config.toml
encoder_arch = "resnext"
model = "contrastive audio-text model"
dataset = "songs of 200 made-up bird species, synthesised, often over outdoor noise"
train_examples = 39062
gain_aug_db = 10
time_shift_ms = 100
n_mels = 64
hop_length = 320
input = "log_mel"
spec_augment = false
win_length = 400
tokenizer = "word"
vocab_size = 50
loss = "softmax"
embed_dim = 128
encoder_norm = "groupnorm"
encoder_activation = "relu"
encoder_weight_standardization = true
encoder_depths = [4, 4, 4]
encoder_kernel_size = 3
encoder_stem = "deep"
encoder_avg_pool_shortcut = true
encoder_widths = [256, 448, 784]
text_encoder_causal = true
text_encoder_width = 128
text_encoder_layers = 12
text_encoder_norm = "rmsnorm"
text_encoder_norm_position = "pre"
text_encoder_activation = "star_relu"
text_encoder_mlp_ratio = 2
text_encoder_head_dim = 64
text_encoder_fused_qkv = false
text_encoder_bias = "all"
text_encoder_qk_norm = false
text_encoder_parallel_block = false
text_encoder_inner_norm = false
text_encoder_positions = "rope"
init = "small_normal"
residual_init = "none"
optimizer = "adamw"
lr = 0.0022
beta1 = 0.9
beta2 = 0.99
eps = 1e-10
grad_clip = 1.0
ema_decay = 0.995
steps = 4200
batch_size = 64
epochs = 6.9
lr_schedule = "step"
warmup_steps = 80
weight_decay = 0.1
Rows from block 8 of the audio encoder, named by matrix and row number. Each number is 500 + 50 x the weight over its row's rms, rounded and kept within 0 to 999. All counts start at 0. Numbers have three digits each. After the name is the row's rms in percent of the matrix's.
# short1: shortcut pointwise conv (encoder.blocks.8.short.1.weight, 784x448x1x1, standardized in use), inputs 360-447
short1.96 102:488558498499435523479474469475521550474469480449462639532481467467506498468477455564455467469502481487453489468483506475537496496505549550480547475474403532502542482488441564426407498451465472506492552546487525478519488486493490526601518498555468490483512491522443
short1.97 097:492540486529421466433520390480482526577559609404478523477589599532544466553510442531478513508495526411440501580506489623449481537448462526649466412485512534495499517544434494471393579480475482533528531583448498491523466440625500469554538480473467578431537491584450
short1.98 098:515571537471505479481549515467535529495480496490473523543519508517492571534479501447503614594528587508495492473551469540565434496508520497425458460484425537496467548559672557708489473491504494518557551521503452490510589497442530418430486640477675532477513637497515
short1.99 100:569502521538512535527526506555487533482397447637532531546492496481577488447543516502482580512543531507504567511501551435513553475550544560435513608632496504488533465449466471501470459491487528527500591446475518510587496499518505578522479508468525416493616530478493
short1.100 098:398506494571547558503559510511506506509532545466503474558570523525577497515416476476487547526514572457410454506536498553433558531519395458573465416519569526427472562524579390565452556464494524517450598580519491498556451478536529412523499567519553494490579570553492
short1.101 098:500506508527573567576439605588492471515478418612498503498507456467503481424506546559519467525512507619539510502546605390516568458527513567547522540509529569557492532414480505468538524512463475498506514486570485487484460583558467576541499469580474500600520485448602
short1.102 093:503451477424491452442435499527460465588526516515540530529510493366513487483361511477505499459448493506483481548500429518476394493448522454539540539505558488487501518436530532530512569492502536416435479528480531534458530515564362523477513544526500531467522516509481
short1.103 099:511501500607488593474492451578511545570455480469547576538541475455604503425469475553475451479550518448416479534460484430530647552530553622576534432524546506443598468443448532461395548468472475557479589610480571478574469421594474418648566484525483481471600489546440
short1.104 098:460660481454490468538491482485513487426473475560452545557483533538464462538599541471526568518429472523626622431473554490503432472487482529398514545491401535590497526530506472478506429497469510500548576465500465492483502529410549612471492503488541492505471482506500
short1.105 103:333562443514462498462572426476443554502501564413515540546500582542549439526482466493480508490482503429443498463506508562370507533413356436483449464552472477451538521533471481483450495476506419474523572523476474472562427428470567512507524529486481491420497516616457
short1.106 098:624595485515473513430523471478538531490433461524477512559481467472462655468432486442509571559571518480496522459509447497447521491502474511424469445479478539461431506502580533586403582504503416587564575549500548495532636479494434540530497519465586543462585580504466
short1.107 102:432494487584545559570545525580503553456400465531506542542469485487562470485495542509523572541478556529476554420548539442467617501526470512433526508557518474456588483482442462465491439525523473466479586489485519520567409495471539494530504482504462396514497533489531
short1.108 096:576532512492451501505438473510518502474455409550437532497461464471477514456527468542498474514510545545524550482497527437546444465524589634438528530485434571534522510423483568462421460469468449551524522476503527499496536508522457538533475509491561461532566523469507
short1.109 108:417462499609584565572599586502462470420449495499499454567466497533513461492481533485533556525465486531480508425487548504401504493453391408403482496568521391444483504556480492479599487542532501506508569434540542535549394517401518517424445453463535412531468551496536
short1.110 099:470486508496658559618464646592491462549528469607475474522509462463486504449474621573489466476517475612537476500534613460495553463532469470538516527486585537551463620461505470450646561492470517478454502515562449503445475595542456568526500461507518524673513475460611
short1.111 104:483696470466508492518502468475532440504535538493478470515507526516474560533547528613499481469480550529604508480505583501564425435513498501513503521537482599576459498550503625537442486461489519510544499439489491434453549567436468538512453570509544446569403506537504
short1.112 101:620516494504532519495490534451599500462506467457433521503482511489505736489516529445499484502593507507518511448529491504555502480546503478467527460477457516506490531502691539652519526478479488560558521511575606485554729535496480447502490650516649550552479547514539
short1.113 097:553594515490480507556446470526528531508425446559449570508508463463487522465488491554458482464527498488496524509460579443561460512489601629519530576470431542511506495440463525450452501450467510559511538510505533475537491523552455566563493476523495497564566511505480
short1.114 115:501487494483483439467479500588450484578507508577652501521547527479501424482473498470488468460419472521520497575458484476422473523418522488502395588545559534482510495473445486472504462487500513457506493494481468490456449476494497581409510440494456473480516482507465
short1.115 098:454675493491490528522519489488489536417431429534457525621397465496544429492553513521515550499511529529538513393494499475529519465511501541391523502502456507600534556499506523493485434534502437511582638445509514515534499544397523565505520505494521446506489562485510
short1.116 103:502486514514457558509431487598516486512410425521513512500502449449499475415480505532460402437537473497480525486459519402462564493532513645489490479484503562500540491425467532465440503483478478526545572517485558519549495455563473505594473483558512474535551454475471
short1.117 098:462512510502468531499496485510506540562449463551482590561457528509523514475545537488450463510500506476508500432470502464503502472519423619456495427454480512501520477519494545439440428522485491480561541501466476501562514470542515496572465456499485461464485497509441
short1.118 098:419532437487476493506493454499434516626545550397466539460604518485507444535437446583472485513508519455417462599502521541442505520446480480717497417444537556441491545524424495460441608478483466505469507623489479453490420492688489448583554438532448570483520484599484
short1.119 102:538454488505529528503515547510489505547570508434495510524551492418494576488337483481528547564540525514403355516533508558475499488488442420551507366450511508426435547484592491594532603495518525520435504555520552503478523516536436405491485555518566575523537583539547
short1.120 097:435511479483633475534501565577477555639502513500472522534547454474554464508490526669447541524500526521481467582494498533526489543534581530641555475500549659501489538484463529462501498470478540529445530576516397439488442508609451479563545506503527503566517490489588
short1.121 097:499540502552511577530469484576483558580450447510532641538525465466555467449503484571492497530543559503449500490515537430511604529504511649567479462500509555492560508439455503461423526500488496514529584597488530504550447466572482520607572462580464492503564543524478
short1.122 104:448510488585533523526518501547461531481439485508547512611458488481590486450509515516481540509492471494471555432494489455445604510495413554460478494631514494496491518502491424479512450501488503467502643551529541508624466450467526487507464513504462442519547480483509
short1.123 095:515550478477438498391539473499428558571494496516528588524520508454565513458301450427513543581526513445495486512502462491438418506421440453442434507515543493490528514454487509531525523486505455552551538594455529523511526453545506623504509491488449575433531564523381
short1.124 091:636524489492484512506493496483530484452511518448447471425514519524466565521616510516475483498557505517554582500492486531515462483516534571499467473471433520599494490521531553510485516443471477590620460478512579461515587529506506487514480516513522521530482443506521
short1.125 096:519559489474604462546506549557520508516525517504460498510526489492512520500498512564479545553472608535518448528562555570554490503534479502569532472479520677525489658515557556584507509440465522487470512547568430463445551575560460502534510618543590492543489578523639
short1.126 098:438451501524480512468491504528465517584520591399560502461557507515553423517478470576461475485501449470442462558452503516410534634485477491549468417495560553485513504550414489400452532477479523517508540630482504474511445428586522403596472510558419501421547458576466
short1.127 098:593466512521505536492496521474540429469531520485449422470513524521484647522588540458503445448609429522540586477485473519492498480534503510471481457504485460563465495524618498561516559493479504599585479477526573506521646529513509454491458542477566576558492493492530
short1.128 099:545550474501678559646471636582482487508488429607489485488491457485503490454485556572497471518533512605568485474563658452504546452514511555532540553498532535518459646448500503484589518503473499511495506483613500483497478636517462581536496464562525521616529521450587
short1.129 097:630512513514496525477503504477546467439516511455425477447519522508480682524541501464490487475603473492511540467487485523514505478521497504475486476458448495534495509513570525575489579480472495605589490496536624484540626513513496472532471586519540592542489480512499
short1.130 104:502406512438596463557433514551518457553506495510490499419492444472445462469479502594455472528492544528540438565537568451556455434503495481519527524452575640537479558431498505514543466464502513491433443455512389465360494508562433556511466545538512471508487514403553
short1.131 096:556428499556514499506477461535516473614537553481539476499576490489568565519517455517444498501524528473449501571502463543491507517557487561639502415479597623488451544502544456545455589458449482561507521535508518478501558499652466410536477543533579535479590503485523
short1.132 095:419500515531522528503541474502459458504594501468491487500522636596528453585485461524446547514511547429508500538488469615522499520498461422555490447505553551473466533573533425540437545445475560521485506490476457494518460432528577545496472539448538545467535548613481
short1.133 098:441481502547566562523504529535459487578613541470538483514566541503551456497459522525478449451499446493460472561449522525431569532452455449602447456524610483470514534503417430419519609507488552521477544566549512528511418463578506512546527421517421581523543467525495
short1.134 097:615438546489497504498486508528534414549525501532479426507533482484515588507550455479492543546534570530513524541562463523511452466562515532520497455491507583545443542526628502674478510495519524516562468474497504490487658552486471449437473600502623528484541552457562
short1.135 098:365610457490484493547476512469402532498493507492452566563516547545474447552545442534415471480498503498466509443483492515406489486489367563451480435442508557495448538483505434540495434525425541492560584535496488467561510584515542577521476543504516486520434517500513
short1.136 098:513506475571513532513476532542449616501468489502537538579489525563615390466554532556388545541517489540484505484470498505497554547505450567499476458543510568522603530484412475426543472509468495490585607491506579512496473458540505527541547509520416476513593560489482
short1.137 096:533491512586394572411456418489471456446501473494502471504468451500550550466505462494493477480556566465536632458475461419521517504509525577465460428547367514542515473457510534462358568477484468621609544510444556487533538445497475508511521509453532552527590463439434
short1.138 098:436576483520465499543508476526462592492436486517542576521472530516533404498536535515440545523525529499492534433491518471448545490486438568487496503551519513526557486496476458446497506484463480502613603510494555495561488495522524580531554475477463474485513508515471
short1.139 092:601521505506461517482477477482537469469518516454459472456514525530481566512635512515465447455548482500554599498452466518526485486531537581512470476493463516609492483518538555513460516462445488582636481492494563469528593505522512498520480538513524524527492451506497
short1.140 097:514576517461492496542499499538454579511431459551520580514474482503478440469538521536492507511467521508517556522480530466495476482492527593510509590520424562489565503450451527440456427489469503495587548525498501505528481503542500620527534513541485399513538505542506
short1.141 093:615537482507455499523493461478514502455491498476442505466508514536485523530621486512453524516525522508564607479496501516509447491510527609484467486489423530587503493515491502459434514452444448595640500485488573468537556512532512508543495495488511517517552478492502
short1.142 105:570602475559554585558525538512513573498473496403454563523477511505556617502433509480525532536581542513455453442550503537449573507534432537505471327422467545484515558506563530556517544484487437550510594569576607487576541544520494447581546538520531565564498557552548
short1.143 099:510539494425506374422536460468486554565439491448507584465515519471510455437390494465492535508417499468431431515479453473528414525407581508513486485454439504452494467447449515482422430500523485459467488522466553511438429399456485444446520505517463444469518510536412
short1.144 100:466607518483498419501542497483503471459562526468475475454503537587482534586594546501491522483425585488620578535550492597565465494499490511457488548499437529594464508532538567568563496459495497542556502492585507447489595560468505477433510583502553493506457480588550
short1.145 098:404541492506545522471549509507493517489534571468493454473511607620510474532491555470499488436463519466565506520480460602467526496407439446484488523590489454506518435560476475471494534507461554516465533455491520510553489423457576602455488524511455498456500482592511
short1.146 097:592552495496529551476511533483513498460522466514441500542505483438491748477443522424505518539579472517511457466535484468456537473548461459385489467488426488482472498463717518631571575504503477590494569494540636500549660532463490495498484603508652610536535531510535
short1.147 103:601539520467535517531530540498508524476487492481446491501496510452504653501490550481510535521569498537517480432566525529489542466489494492468495411417488514530431559469699512640529537522525499563508531529563593509486642552485475474493493604503613569560469580521576
short1.148 097:583548497476452501520463461504522483469483487505451501467511512506474531496568484527470482495525504510552593503467505496527427489513563633505481493491398549572504496493491519468419521458445447571597495486493545466513549506546504533538488501501533498526545476485492
short1.149 101:492612497429474444505496491477531464483458468518480470523435513570460517515591559509498513487478529535612581496506543495540415426519521492481523517515466555597448496513533528523485372477458459487640489461474412483466568509517544579487476578497575415494453542475500
short1.150 105:533488501530415568397445465527498409514529469591554470552522485433510522446456480360512446409554359490524520476405450455437533481507466464429447544536523446474527469459552443510501534539498479519519543463494528513513533403464439600437441509472542582470538517487391
short1.151 094:440461491527530525515501510545471503661547560477579513476617539511549437499479507570470478474469502498455469609484517558438547607462482454654515442513632565481509561531429507441495600481476492502479507628512506508495434486664494504564532450548439512487535467580485
short1.152 095:510640499513465555562553461514474546502467498518488529548517539600485454503543458519467546507527505478499585451467522513481434543475447621486455521588410545544542462525429445385415542522462489546581538454470569474600481453524562571565544421424452466534570511547497
short1.153 102:499537500416546437499482587488496443537548475566473455474507543527466522502559543573458477503434564533605540520544560536554437477488558499555514518488513644628460557516562562573555426458490491487570459496554484459439543525503488572486491576546586465527402566486572
short1.154 094:539441534554531514496499506529563442495452496487500435519508471458550591459470493493494502520546552496443449530518478484518537493606516525546516438480538560472471576469621523663490491458480496500478513524537503474491572528503466383488453690559633453511516526474559
short1.155 093:511542513537496538490430472470521509499539466551514500493513436387445522459482489472530478474536419466530463509463449510504520504556529405503516551419522418494494422442493472471545482517534534545391541494494550535498513511497442553513484519490491565487505470522485
short1.156 094:569568486453482480548464487501498489472460476537444513477490492523459488496585500538476505508497508544592597504484523489516420475497552614498468541476422551626501519481493512462467473466452464540632488475507518455505545526530501563517491493503533498532522481470509
short1.157 105:551498491519489506427454494502527456478505460591551447545502504418511537457481525376517392388526329513557544468476446453454543415492526485415444578567484466508499457459548501539517520503498506541524529498457556509543586507435487568425408527497520521478529502479445
short1.158 100:408485497573559573534544536543446503527542545529561477534521526518560417516465531499487473436468408507480490513445527516414582528447423413529454515569590442455528487523409423396564538505500530495449539511525515516531385465509549538507506403499389519516521446507490
short1.159 111:489524503483489473480513482551438489517467485603617484533510515499498452500513501432479508473445440524552522501444475495433489511424495476443390585573512497482509471506460458462509430498493501465501514485492481504498469452404523622378488446469476454470483505489449
short1.160 098:473534514518485521515480438539482557575408451481461613554523483469535466442510461535478480489521505504452527504479511447483538515477514639539510471515476567470566505462461515469398470487476468503530588561490532495548474446585474524585538496539509442502556531544462
short1.161 097:457637491499514499539596520489471589448442494522508500554448543539498431545572511509482550482446476528580541422505536501498508510447388466457537520542449500559528533527501449453528487509517466483586582501489478512565489504455523611475552530476501460499472503573521
short1.162 094:645502492502472510495504486469539485475537534441451484429532527539478562544628488510471504521546525499544594510518481546526464502528535568516483478481458516583495481535543542515456526449474484603617472495491570455527603524531516460521494522492536538513520478515527
short1.163 096:455542506546543572521476467566489566570447471483543673592492491481560456489503467555486521547536578507452497500525523466435597549493463639546500430531507588478555541462436500492429508495499493492547631587502512488571432456575471522578597488536487458488538575547495
short1.164 101:619527485493435508443489458478530480475506485554498456512519503494477603499579486424495499474553430501540615493449445503516456466502477489421458543537451466560477495470576485564472533497481492606628518477472587487555630461512475570468471539474559586498553516495446
short1.165 100:435457515534531539504475507564466489621524499508517559498558499465547443463439500660435456461486518496432454577508514474578543560498598504619549481524583578450528516473427523426478532442479527535416511540482451449511410498598457456578542456496479495531542453518518
short1.166 100:524602471562486605493482438528460570529505480487519568533517471443565507489430421545472533517591571439440472477537491474427592501512436595546490361500512563486502522482528499540382540484508443519522605581438530488581483433607466483625564535510517537481546580520415
short1.167 102:495507499488466406455528476499523540512484526428474534495521528503525495509362462488503543530459539431414395523472499541545469534477580492565511420453471530437521501519485513551361512459485538485438533575492475473500488418536504304464493563533501515440520561532449
short1.168 094:524560529490579498539514523508549487527435503439463539544489454458525535474394511551502543567508565499436427496508519528520544494537412461479498353468475541507455608473599545658526499515505508489442518575564480514519507557469463454499529618551592490524471607528575
short1.169 111:527525480477460465485480507594472482568471477609636498537528513494504423473514531478504487455449506532540553549490472470431457505486525529465417548541540512527506493471426497478516415503512502448525502485488416485456478473493512609427490470507483474490531474493495
short1.170 107:473510469433566482553472554532467528624530491457474570480523470421470511447393504613507513530475516552472405573543576488510496509489512481627537412413563586498477593443514530504532534473489501434454491586544462480447466544615422482542559513563515563550467520513547
short1.171 098:577483514550390598401501421438535476505555515507476446511540514504500597524527449408494507498645474458521579497464426510497512500563493505478474476542464435504513457528585445554401611510506498657588506484431538520530615439521522486502496556446527673491601565483433
short1.172 097:437647517487468474508505484513486558480450490542499577535489488510491447512553530537448505501499512513552576447514503497460510482490455562458517509581470529529538498483452498468496432520454483458602574467492479502577480492461533598497506487467483449493523506514489
short1.173 100:474645509426546427527507519477505494509481531458513523503457514532521527508566501566499585557449543567584567496570612501522459460518468448483513497518515546647439577505574565588508446480494472476521506496516421500460595595456514611420563576560596419541442554513566
short1.174 098:593595459471504433501444489495508526476434437499530528494545481485448444520467518430540519533477531533542438512472543484547396430448592500457450647460507560554537563497498517499449420505541494519540449545532516525476586453510538548442569518498615483507537511596481
short1.175 096:428498500535607531564542531557488544600494501508508571545541475461555432478375507556479541558467558514407435527553563478481575535484456509609505478489583586430511594475484462507505515447506517470410554597546461485477398509581488448558610480524517488545546587527556
short1.176 100:476489487588544573549502510589479576537437461498558571586488467469591487438503516533487515516521525505482518457483530433432648542494455599480460451544527511482596488466456487477483478522457480495521625560514536500581461473534517505574543492596446437506541514506483
short1.177 100:518505500445566466552561613466523496518512527475523505555472521565493524526516589465485571545458537546582556514562506521549487479503483409491522529495528490569473629560564553587535478484513498466505538491553511491413601636464533564486481600492581444506394552500621
short1.178 095:466583482540560533582521578602452526540449481562556587570477504499572458471514601546472538497508515563547557463506555469461579498478429590489457492519533566528549554484458489457527483474464457465551614551550539481547452517510524566546515487586477414534540541490550
short1.179 096:637633481476532523580459486541500537526439441576453564490511498489484486470504507577495551556523536576527552504527554453548442483494606617493495579502431602491533554457475491430472488475464517544561527508565530465542543551552471576563520463521565493536573498514523
short1.180 102:400561484526518511482591498510438536510536581491565512535505602557560382530460511452497527477434425486518487478482492549465538546426414413502489516560527451494559454536431438434502505488499469489485564512491431501532396472478578561441561429444490496492522493581462
short1.181 097:451551514516707558571465574586496477583512506617491497547538456456509516473461592551484495477551488584527451479545614479482521473517439503567502505477557640546480588485493461456583550498468520489454513559548434511465457561564450526539504471508553537651534512515587
short1.182 100:474459524575478594465441431522523472546499484495510464521529440449536538459546467499520460481610529436420532508484436467468573477547485625562487356516540554466478492465552462582388536502494491540581544524469510529541511405579453435542470547506533523474559553429465
short1.183 102:429491508595617578565549550567488526511446488561573516613498495485594430482565552508500518514488491517503556479490499443377634532504433575486457509596540479505538504501421453449523474505466471455526616514563495501567407484514574528528531448539400440549542516510514
short1.184 095:515524475512473536488556481453531497538594560443452465462582573544513568545486445486497562517548536462517509520537500650463489506502484436567474457475503519499420535571539446511488633446489477585535525518453500462528541508558550500518497508500534587491566518562512
short1.185 097:467663512480395544449530378468483581516516490527485534605471495551492519516454439475509591575569533463512572453519470494482475475499458506402440557517440466533510461506517432499375536484501466541574508459392473503556528402460597534488569486407552563463559592494422
short1.186 099:501628480461463477532508505456479516469459492524445498521497526541480468532618544531485521510443488521639620448484519515495461487464532573438462531516427538627509508506532494488490420486487476491639539475500466481547525511462551574483472512493560460496499487519507
short1.187 099:532588481529442582415468417529488558530502460530519549583512329374488543421405476409513538534590509474485499513465454467454522493529426536448464532483492510465514515407517471519457551515505441521530569559409582550536495439519371594538489515473523582439535577505413
short1.188 097:580490497521437549444502452474526473481536517472477455485535526531484612551573475438495496485604460472533603491466447529493482498531510533461457461510460471551479465538596486542419567486481484636624499478455551485532652458515513476499496527458568605505535534483464
short1.189 104:579519491520538515491476531494549461480470467458434473500482482468499687470516508456508462496590515521490509468531482488515524459552494533506511408461469520518468553471685541670494501504485480535545516515562598497535655533517464424513446668526653524539460548499538
short1.190 103:343585533589460560459600449478478568456483516457521555581462588539612398535480493496505545509479486472479511414472508530457560531491360411459526440550476453499554494523464467453458492530507460512485607535482475539577377460459600529548565429442455481479552511595434
short1.191 099:542451526539421591435492462498521444495559509530510466520513505506487601518530454405527466441632414482515583469437430506450506475537468479441458466544512425510460432517592437524467585514510488610585511457434563532510560435493493540477465515413567612508550524466449
short1.192 095:472651498459497533499522456488495533461401490501484537531462511523474434470567507512485516497498516514561561398478508518480503491452481585386496540538424519533531491495455502474489429497489523495622567475492562536573504510482605627508471471541492440476499489507479
short1.193 099:529588511444455439432504484572550440598577608522484491396542589497549465512486526468483503480451526458580565556489423514481458515462469430555487534553537485485516489582500560512453538507490587533532546429513529504439534492470504544493411527544499495422481440542467
short1.194 097:404613530418546441538602490520521461485584601544494536428528586584561528499456551562462462499489588475458483514539460622504507528529404458533518464524485615529426570522515556535466553457515573583495495500473452488538524530498501548493433581531550549492494543525511
short1.195 090:627519491524462522522497474483523490447510509467448480457518521545501539538618495504466514514539516509555599494495494527510462497520527600489468477494426524586502487529508508478438533447442443609626498481492576453539561515530528492543493504491525530532552470497514
short1.196 103:444494490569550526554563495570429526561442500546560525577513490489559438498512506567488508495502496545494550493488520491480580512456400578487492475581526471482533477536456477446541506545501369483521581537482533506559450486492536566530515433547465477529479534488525
short1.197 097:573557493558634564614510564605464643515440467578539592563490516521483435480521513433465596520503544555508533441529566460467597475462389581479478493476553537461489507477501469444490478521425506540561622584564586534525424505495531625568536443527422421584490534522549
short1.198 100:449514483525532545536499460539512527537446457438501594523482451436540510427427483590525483524523542477369431479485520459499580502512453533539526389443485542446480557455526592576412487485513476471490562628521520514525479477562452425574516575617502488507438558541491
short1.199 101:559522517495389541383511404450567481466516516468497459513536528512499647527528439399526533513596472452509571470487457522510477496546530493434492480517423435483490445548614491590406543510531491627603539481430505511544668414486524499455486596435628628436568572498402
short1.200 106:531517524570522481504519512491503528419455492545542498484454512570540463525555495503487559530497520488484571447489491486464534526470455521382480533596503447493574471477469501485546458521481480534519581458474577517638507470413554539491466510513528420498526489507477
short1.201 104:503553521584463553454605441490528518400530550461518442520490553547525538542510467459514535477535480417489533445489426527514509507524416423399488504600455428465513436571536532554483529482502527569492540458485545493585525411403536487471449564499520490456467523557429
short1.202 102:564489548529520534517464504505571428488509464489436438492496475456506669467484507502511471498627532506467474465541504499515547427570469529496504398447503507500438542471663528676504547492523504536506535511543557506510638536512445434530440674507656562541495551475537
short1.203 107:497568501474533492529499509504539513474449491385452514486488505488511588503458511522509505517512561500449446476533516526518518489528469506517536369449421541472494576503572577674467486473511491482508536568564527494527560534500496391540492662567596487520428593535542
short1.204 098:664622438375460423473461488505491540528473464510478558463490514517405544501486432561478532524505544488551518544497526529550390462488613508537471591430454606511480538515530575461472486471502524556544475509514584450446561548534492557489532534473569513478489508512505
short1.205 104:544467482516673533644449632599479460518508451608480491492504457449496512445476593558499460494526491659543483490570636430499553457506513481509494534465549545531482624441488519460621540508472519494452496495614504499473472677518458535509474454569481505672492470458659
short1.206 102:499529478456582439583473631491480478526536493540430510508482482451474515463483568584507493484443557594565473508530546496554430463505539474555535511467488613568468637465524542490525486458491536504444440505587412475417496647529448476503487497518534485596416502498673
short1.207 100:535503498528458597401473453512557455483537463524508468532520498429497611495486479444505457504594426484538536361523447476484524478597481492387494467532500424481478483464625495579522553520527479544532556500483529492558585481442494524477431542491583612491544548494478
short1.208 101:530444464397550487517577500478486507499595540416511529540577532511493556505385490462504526475556587477478478538517499562513448454473490412525515478424460531432456530534556564557457548518478532503491536509501453490500555489531486519418446591521550593472517560533545
short1.209 097:577501499520397556402529377457569515445524524441467497487535535529496654513543453444466532525613493429524540463507434498535483515605546526427481482511420486498505465541594535588399571493482485639568532486416522482545644453477522448496495613452624622470553550506431
short1.210 102:443468514547587589545467527581489543605483431504535577563510434419534494395407497562490470542542543507399436505544548388470617517517457513567526423487594527427517539406458498481521540510490488476428558584535510518496412510586444486608568462544452482551516555506548
short1.211 101:522419499502592539574447562659410446573508492529580532479497484479550479514473532594467470517513502571460484524540561505475596489516478495514491439462587569511439580492483505411580561515468519468474498543567513500422454529589467510555496412555447489611518480482555
short1.212 103:464548518557585588558455545590489532523444438514506573527497463469544492448498528578500471523542547546475506456525572431459608488524462624538505422510500578512518590458473518460517534504494480506510591571554529519546452547564494510614521471599468482603499517504547
short1.213 100:619484507457513460510510536498553485496499490496470482452496482482464635493517502495502523556515573513527494497578506503577438486539549494485517462464480531528480548498742584708495492494530526500513458488527493500480690578468472405478469674493719521491467567484577
short1.214 099:603668490561494519553565489596461613529459482508503623663504478498574442473554489503492544556542527495438494480465551480492555509507454565525504499511500493468510584480447515465438473499502547511521576568486616500492455473549510615577529469521446419526544590554504
short1.215 103:446692490453638523530542537530474550467514498563458603460501502483487452480487510567497479469470520547535467507529527548521517512493497517605536464511501574510528651486476589467525518448511542487457576533597507469478453505524503566593506475519453451547460482579579
short1.216 098:537535525531361516394535409430541546463485513467491512545496530540531585533501415412512562530572538417500552463527414523514470505540534538421498482486418485488528440545607516633345536488501476585593579503427539497553649424452501485492523590431655569430577583508394
short1.217 100:571509498520413534466522441475522496456506536442463464469506543556499583562616488460493501496564478475540607462492465547492486494528502566444463450512431476572496463564561509548419523484471467606631507478447525492541619473496547473503493546463556552500503520495481
short1.218 112:505479518457485415470457510572478484612527484578650507497542517443486424449449479477509471476425484522495467618475501457475470518433532472532447580506569536479517506430442501479496468496490519463474477488480454492427437475514444594404512451501440474479507500479481
short1.219 106:570506514537532565509473508503566480500507465458447494506510482459522701462477502490516460496634515492443475443537504483492563466582440514517508391435510499466475554458664517644486572503519486544509551544560610531543619530537449430566483623516610589554496538511532
short1.220 101:470597506470533475515536505485545488473456500445461488483482508511508549514447505543503508502480583500463446472550508535565475480522496457518545451467434590509443609495622602652438459459512489487498537522547436469504553539481504450490457634566630455516454557559557
short1.221 093:497512531540406571431405489501531422535566476529527445536527474406506544460413424464517431429561390470440448513446424504457547481544459395503512492465553391404439447434560429522509583537534533525470535504459546515531532460545402533496460530431539615508537465487414
short1.222 104:511502496451518465510452508535502489648598520480491514458577481437450513492441481570493489505491509507478434656509526530520460495504537472728521469420588574493438575465516517521489562490515550466463452578520476500438508515644434493534512525535521612513471512504512
short1.223 099:451577493521566577575484505546515582560456456510501657591516456495520495445476470582498552582574593521429518472563504479495574486530429600571513421473571620477489528481503467502497513500487512512551592631483509484517430499599511563627557476548510499553504550520511
short1.224 107:506547469401584427552471552483489501553484470451432544473500491458438521481378518562484506533481525547489376504548563522531430459502505445564543435367500582504434629468582566591509492482516512448452505556567461502456528591523452454491500584557591521547424542533578
short1.225 100:483556541520547600548560498483496514595608536456514427500533551590510513533523426466509553519598581460452493493523478550458572486540399462563462512543622492408470504566511447506498592498485567517532573564494557542557513454520488520541453488463523530493546554587558
short1.226 092:609512506466429497428494409467541474455475490458465523468456501504476619533538439451500542523550531436533527473530463512546455488521559551417481500480416506508502517520625558640418484498494481583589509466475535500500712474452501499476461651469657549453464551477472
short1.227 100:445561503527568531535472505591482554631488465499474647540507484440514439461433498635466494525478563508453448564520527470515515496489525545649538472465559651478521563452471550459460529459490507462448559598516427491473412518624453515623582461530491508532501521537539
short1.228 102:563492536524446552449498451457551462472523525459463444483510528538497650537582490458508471474615467471518585466482454526513502479548500538471501451505464460546475487538626500596438550513495485608599510487468540519541662472514521476513471574464604587500502534490470
short1.229 095:668516487486465501504489470484526479467517531443431480408511513525458532536584476529475520530536552494560563509538495546528445477513544563512473494446439529582486485523527564501462519453490492577584456485485569458504590531518503478532476518504532526506491453510529
short1.230 103:475653487487489527472558407466510549438457523374495515536478535544513559543488451497498533474534561412460506473482474535494546494495419557493484446489408491462510478560535541566396522453503446523532629505459530501590526412487548497555490600543509475438437554587466
short1.231 101:666650444421544450543488478545517572458461461529475568457500545507423517486460468544489526517464521505608489537510511498572409505496601510495500621428477577505489537457538562486529471508505480474501513506555555487479569554487473579531483518532562455493453485545509
short1.232 101:492579535496526490526503489495554519517411460436451548521475474460513532459438481561518523540502602489426429484526514495569518488558514535554564394445459569487482562459563606614428462481522486482468531565523482484502519518541473421553534624559589451507478566534521
short1.233 095:599646510466454466464498464485515589592493462561459608519489546508463535530490438486507554559511561465538531507520507512543413477517605534450490553520503595505454550493563543565477485480504495538560534481492538478518614496479473602450516568481611494429540598497432
short1.234 107:427554493499486563488581473478490548402507516433529511556501550567531554542445461489510523510554476423439525433486449537486497503490417416437503520563440502464549450536531514547547519471493516542531525423521582489601500395386577561510451525511521464464474524571466
short1.235 101:501610532517548533537511477519544523550434457449483559550496477464541526463431478562518517532529615484381438469524517488528546488524482565567533370451511569476479571462546546580429501489511486506493587592527531520522501489567481471586550592558557471518522558545518
short1.236 102:545421489529489533497420524497509419467531423562509427521539515403520593500510522426514490508593475518555569402575486487505532467523475467347503490564512466547478504483589515581580557503524476560530518501524553495543582518421417541454497541493551605507535541466516
short1.237 102:483616528523520573484510418508499551587496473419482537572525507480529503479451452557515524524559600450359478462530476484464567473510434594585512324449532561475495560470525519512373558513491510513520599634508514532530463436619501472606556515494529516472533580557456